A small segmentation model, trained from scratch.
Training: soap at rate 0.0029, 6900 steps.
Rows from block 7 of the encoder of a small segmentation model, named by matrix and row number. Rows with one number belong to one neuron. Each number is 128 + 24 x the weight over its row's rms, rounded and kept within 0 to 255. All counts start at 0. Numbers have three digits each.
After each neuron's rows are labels from the 100 images, of 14976, where the neuron reaches its highest value: "lies over" is the class under the peak. Only what is clearly more common there than usual is listed. The data: analogue clock faces. In brackets: how many of the 100.
# fc1: MLP up (encoder.blocks.7.mlp.fc1.weight, 640x160), inputs 0-159
# fc2: MLP down (encoder.blocks.7.mlp.fc2.weight, 160x640, transposed), outputs 0-159

fc1.268:110136129119131131127070136121131141153081129131135147090103114098151123144142112143116165122139150132139115130133128148101165098125145096150100145146125138142150140112108152111137091090117167134093084122107160112134126152086131133172140151090143107120182111110093150118084111171149121157153151163160104174111184175106138095155106136132112121112117144083116125123145124139149167114153137171139110125144134073109156139162092088150146106126136109095160096095096126155120154121124107
fc2.268:142180104155081124151143101167119069125132094149125154147143167127130105114132089101135118083138084191114129119085129137131122115148137166124108138129124137109126121144152133119127176114108142126109143127174118131157094116178187172148111089149130124133126128141145118149123155133115097118117108091112087134154111157119136145125165069128108156172134111111159119131084132190118120154125117118141131132104138122109127134085106122125146127106141165132101119135149127134115087098158087
lies over: case (39)

fc1.431:141147151092132138149132117142119148138097102142172132116129122153092170097104142156119122185146117152132112118137102104135065132066153148135134158148172123149124098118140142148165122128160166130112168164127129109144135133117084119100163143112121069162165084141152125125128102130116105140137150159162123128133085148104149152111071110114075103124143134108132123141150135129111144112101105145100168105138099092170122110156154103123118128136144090145116174143125163145090128132116125
fc2.431:120120091112087146121142124131126104129150127125102141113130140120165099153097143126123122146126129125110119128177156145114147155124125083161099106110044146106097132113107131136122144168137125130150096148113149129121130159137153148094175119138084098181108148152146147102101119118108137121138152115102146135105099101094120151128151131154126175088102134145099129166138158143165104124156170143101139113163147122132102103132127157117108170083063139118125085158168156084125130148151123
lies over: backdrop (93)

fc1.576:140139139106098125095081102139131161120128134103131149122114117132079139157179090107129152154138078144099117142118092099170175124143139123141167131111119129152079121153126140107126137142135147129146145151100145098143157142123113120157106148081124096153168111149142128129132140176117101113108129137169117104111086146163145120093107145118132168146118131132132099128131131168132135158127120147103144141143087104163139103052123115103175062131100113099115129114108109087117090140112109
fc2.576:137148099156107159092109148134124135142084135129097113156122130135091136158124178082133073137143155138109179111175147134104118180111096126162106114116126110152122101111151124089092121122149127147139153101143142155151133116086135164141105132172178094132131147088164152110119155103120110123129145109111120136130114123129140128121074128116169131128114114146142131106154163144155132113146148141153092104138136110102141138154148133101109118127116126113114109099177132146103179174172067
lies over: case (34)

fc1.188:104134123094128164113178148151169119121146117101171147113111100123150169113134126174156124081154108085106113144143122111148161131081149130127183081133133148111109116140140120115156086123128110146107129159147130100128125127123140160138152103087136166162101088166101128109114152158139112138113156152126145128147091139120149158134176147118128114127128164103110123088139111132101144114135111114131173138097085122095141100087111120183107103124125104138118133067127113122124087090107107
fc2.188:127116122141147101128110145108055144159085102075136102109147138149166115104122147076136113133120118154126120144150131146111127156101113134087061120127152166176127102116126125126162172139139112155134123122182113136160150121121114100142098134102152124147126143126159156166107099145118184119145124124101126117120104122119137107132090129142146127123134113121128116124121115137158133168086120140171145116106178134166094114122146139092134149155129157152090160094131111122130192159099164
lies over: case (38)

fc1.125:121109079108151160144163157124149159146114069097124178110105151144159193072136156139128141123103148141084140143147101116137093130137147141098130126130137088092146126136121154090102162141125129114157117097094113156108137092123153118089100121133088134147125157092134148122122113126131182153169129100144186092134151131137150129104119137163131138136172090126116168114154129180138111145138109161128163132126110120103119110139095102111108126146144133139170122133103136122117120112103094
fc2.125:102128149106084114095185155157110105089172154141124135146086147096146137138149088147147141160119109157117124135126128081163131129124149108138159128124139118112098111160114104153089048132143144133151158123156157171124154132103191154154131178117122113117124114114142131142129121172125085114131140113105178131129111120093106168105137076119126141129122122128099114105105096143161102120101107163151124159172104119127084147110098123128108128121096118088122120128115145128142141107142128
lies over: face (72)

fc1.267:160122146135149123176162107132138148122119130154133130128113135115143127099160135073153111104081141135111118118139115094144142107133156122106171126153130119109109133140143140142133160122146158089118132165170122107175154142129104119140076194157115138122116098098171114159137158123100125102125135149181149085171123121155090154179096126113158143121146133100152116114137141100146133121108144108096148151128151139090108113188136060149162133108112130161072119134144125129121107140122135
fc2.267:135170138164160143151112140097111158085114116152129141106125132108105122139150094179109160136129133093118189093134111188145139132160169157164126150116143143068101119116164100164120131137106116127171144154153133136129141123143134131153120114151137117140139134156099109142103118127149123134121159105153120196136187119124129178087111134112152100157116124106154124140163129112107112109153115130124171133147090116114115116152106102140144135098153072142142143109103105111118103140173101
lies over: case (30)

fc1.515:128104122177096149086129093129169046144136150070199112087101158105095149146174126171128140138115138137119088143125133165132174094147135086182142115145144144111157127154113109111137128139134121114131121127113107124144126140149133112148089126127093132084092140118124100138131133127137122126142158143120079122150100166165127103133142129107120139175108150112154155118115109112137110151144123092092123147101149106086121118098146113183116134126162129141112104123129135100108115120134120
fc2.515:137147108123126155105119126114128148119113115144158112148189154136130109141107101140122147168142152127161144121121165174167149131146125156135113104157058153102079106164139155120108167145166117117129138090120144083128158158095122109130083104088114126113166157106182108100125151122121120111112139099114124125119098122143136130090100115121108128133109138133073127168133074141142119118164125140171105167120148105138136124138132147132155116156145098097101115126113070172105158108134133
lies over: case (40)

fc1.582:141124128135160120155118126125108116119127141142119122154152146092157157163140100109094120113185160136121116140115098113110098176122150143094123125150116050138123139115105127127168125120099113119110119114148137108132109180072082124103128104160136111136149194096123132124122099110148118149138139140162132111116120141159111144158109156122137152155090140145113169099111139082115106133118117104138140145138144143148168142189136140072135115056105172136119099113141111095133147137150114
fc2.582:101141120111056107116133120100099129127184113125111122146162200147137096161122139129114154104110098112140118151092151156166116130116124138176138148135138100122113160127146133151122096106145128144111104086122121110143101127137133138138106129146124148120122152127151122120137122126151125109190149098128146105167139119136126117137123169120132159129081132077136128143129120127124143135139150141154127129158159119105139092102110153125116120160136173083131022161113129155142135098120185
lies over: backdrop (100)

fc1.264:142147114176128148140110091145142096149090111178145131116190137159130112112107110108114067184135126149098115125122080104141135123127133128098121117163098148148162115100138135147140117158121143144080137138136102139118102161134134142098095106141117120127113155114148154112127140151141153126153166152176124107095117134118131117159109159089079137106131117120116109141154107077138157108153127119116151117141155093131135132135146136091076089098150150132100145101127065126137133086165164
fc2.264:134086117085129139130145101131137170065174161115095116138120125159150136188092103124104143123109100159185154127120129102128153116166154131164112123167132102114100121125109141112110146137113132117087076104143163101117140108145123147139130139174133130141106152126120122141142096146120105154136151120145120152137153110127171132123082151086105119158133156151177177136145113130102099126081127148187155137108113140139111137132099112153139149148126136161151106139136186110149127132135165
lies over: backdrop (90)

fc1.504:139168138110121125156130150105092104097151130133154110153155097139145117142113151066134153154161125122084134131119173123124109110119156121158168160087096130100113115161151145127139104115118114151098125117116119093151130149162079081141158120132067112154126114121156155143145128112162134173105137150117116083085123164155118128115122098127117134186158117101131127112134154119148127101120109122128125141136134086121144153126127107107153117075143174167098110156152125134132055144136130
fc2.504:145158126149070116100165152081137108133128146139115101123146111146134175162120095146164101088114107140138143111123125144133145125113175064113121134103148116086157116093130129127123128120119100151146134148122139138089164167112116169107066161135121130131155114136107176144129112123123113138109141103151144123168144159165115116106132112088115115135103133099139141112108186089143099128143083098105122108124113121149160090152160106142110127133115137167168121133137115121094068166131119
lies over: face (74)

fc1.629:146175135112128138124144153097144153129077129141128171108141146113075129118116123140142110148116152170135138116070142085153140095113164133146122179152111102128126154124120149144127142146146087122079131100116173140135128141093116123158142154113126131116112155146155148079099118119111162104127135157134118164092111093107146070120150100117105174059096108111143119109131132150163123133125102104124113145112138122172152108168128129109120152135145138138119144097064133149136075131130114
fc2.629:112136152145177141113127142152116169123114106124186093094081106134126135099152140091142167105154150099133126110128102105099147163149139145131089139152142070176142130116130097134122093102152179149113114129144134153139125145098113131119102146119119128137156128126086180127117129111096096081174145117134115160106130129124120116088139126112119091087140151153129148149120173107138101122154162112154107145137135125110124118148110109102103138174081103127144140173148154114135069156107110
lies over: face (94)

fc1.191:173143088121138142100100136107175127119120096136118126155126124144084130095102157125142139120178160071133146106152102169154084144089130149129166122106117139100103157100098139080135105110105091108119135121186116135107103160142147142158117131111109135117191128079146174145118118158096111129140105113120132145102120137126108138085147109154145128150122104098106133126099094127117106142126122140096098157115160137121158117133128064122130126101135112135091116135192106124121120114107110
fc2.191:104110110155137086132145118158113104089180110094087145098082129134153127120165129160143145126068099110156137145126139107115127132163096159128138153097178150165130159158128104144154143200170121120150104146143138141116091104100115117114156159115110118128122163129166130081116132143125158161151176163140138113110140129135132116094136116075141118135135126124095116153136124148138165148107165107121136094139098129131149132151145157126132099101124120172142100104088164137146113154128154
lies over: case (47)

fc1.8:127131120166155093115119157120118124123099158106098126096183089115118152100121122114102056154119069143102166131149143138128102103139168139154155138153155115130159133138116172104153150112161147161131155097108127167127133170125132129117140105110131173177156083107166117143134139143126080110109095124102135132109101139124129128134087108116134143140128092130123152151181124102105145160124142120105132140123131129119131146130111173129113107157148147154129173132155133158062104120163134
fc2.8:133119177139147145118098119120188107115126154147107099118089134162133138119097123087146143160156142084117077149137101138120118142165139116155107128127077125080131097143099105178154148171118071125101165138098129116154098132125150129115087136134132106151082152106102124073085103133145130123099148165159148127154123139127172120173142141148119108116136155105147154111139131154107124119160152141150165132143130124100120112134104152155176122123132092165113169137149146108123108117124125
lies over: backdrop (94)

fc1.96:176134099123164104134129158133156129089098167091153118127121162103121141129114149137122183108089128122110139091127121093150133113135129122108136102098139146087091152127112100139131141155137140099071129143155126124099137124138154145131118077099112120071085152170134128135156124116108137133160099107135145096114083123141133133113137142161159126166087125122147131133171114116091129146177122130147105156120141121098143108123110135162157082091184125156083075120100142127135120108100127
fc2.96:148148117142184172139113082139126126099099138100147160106183118148101164117122087157150118112105136106122136124120107164121155140135148128112131111144153131145093153095100116107123149104120118117084174141144109151099161111095124122141152112095093124107090157108135098100170135149071144137129070170175138163112106124131113148195134112112147134115124106139141142114132132081124113124126113106131160107089118141082126098113151102123142100135105111156082119104139119119094146139126141
lies over: face (72)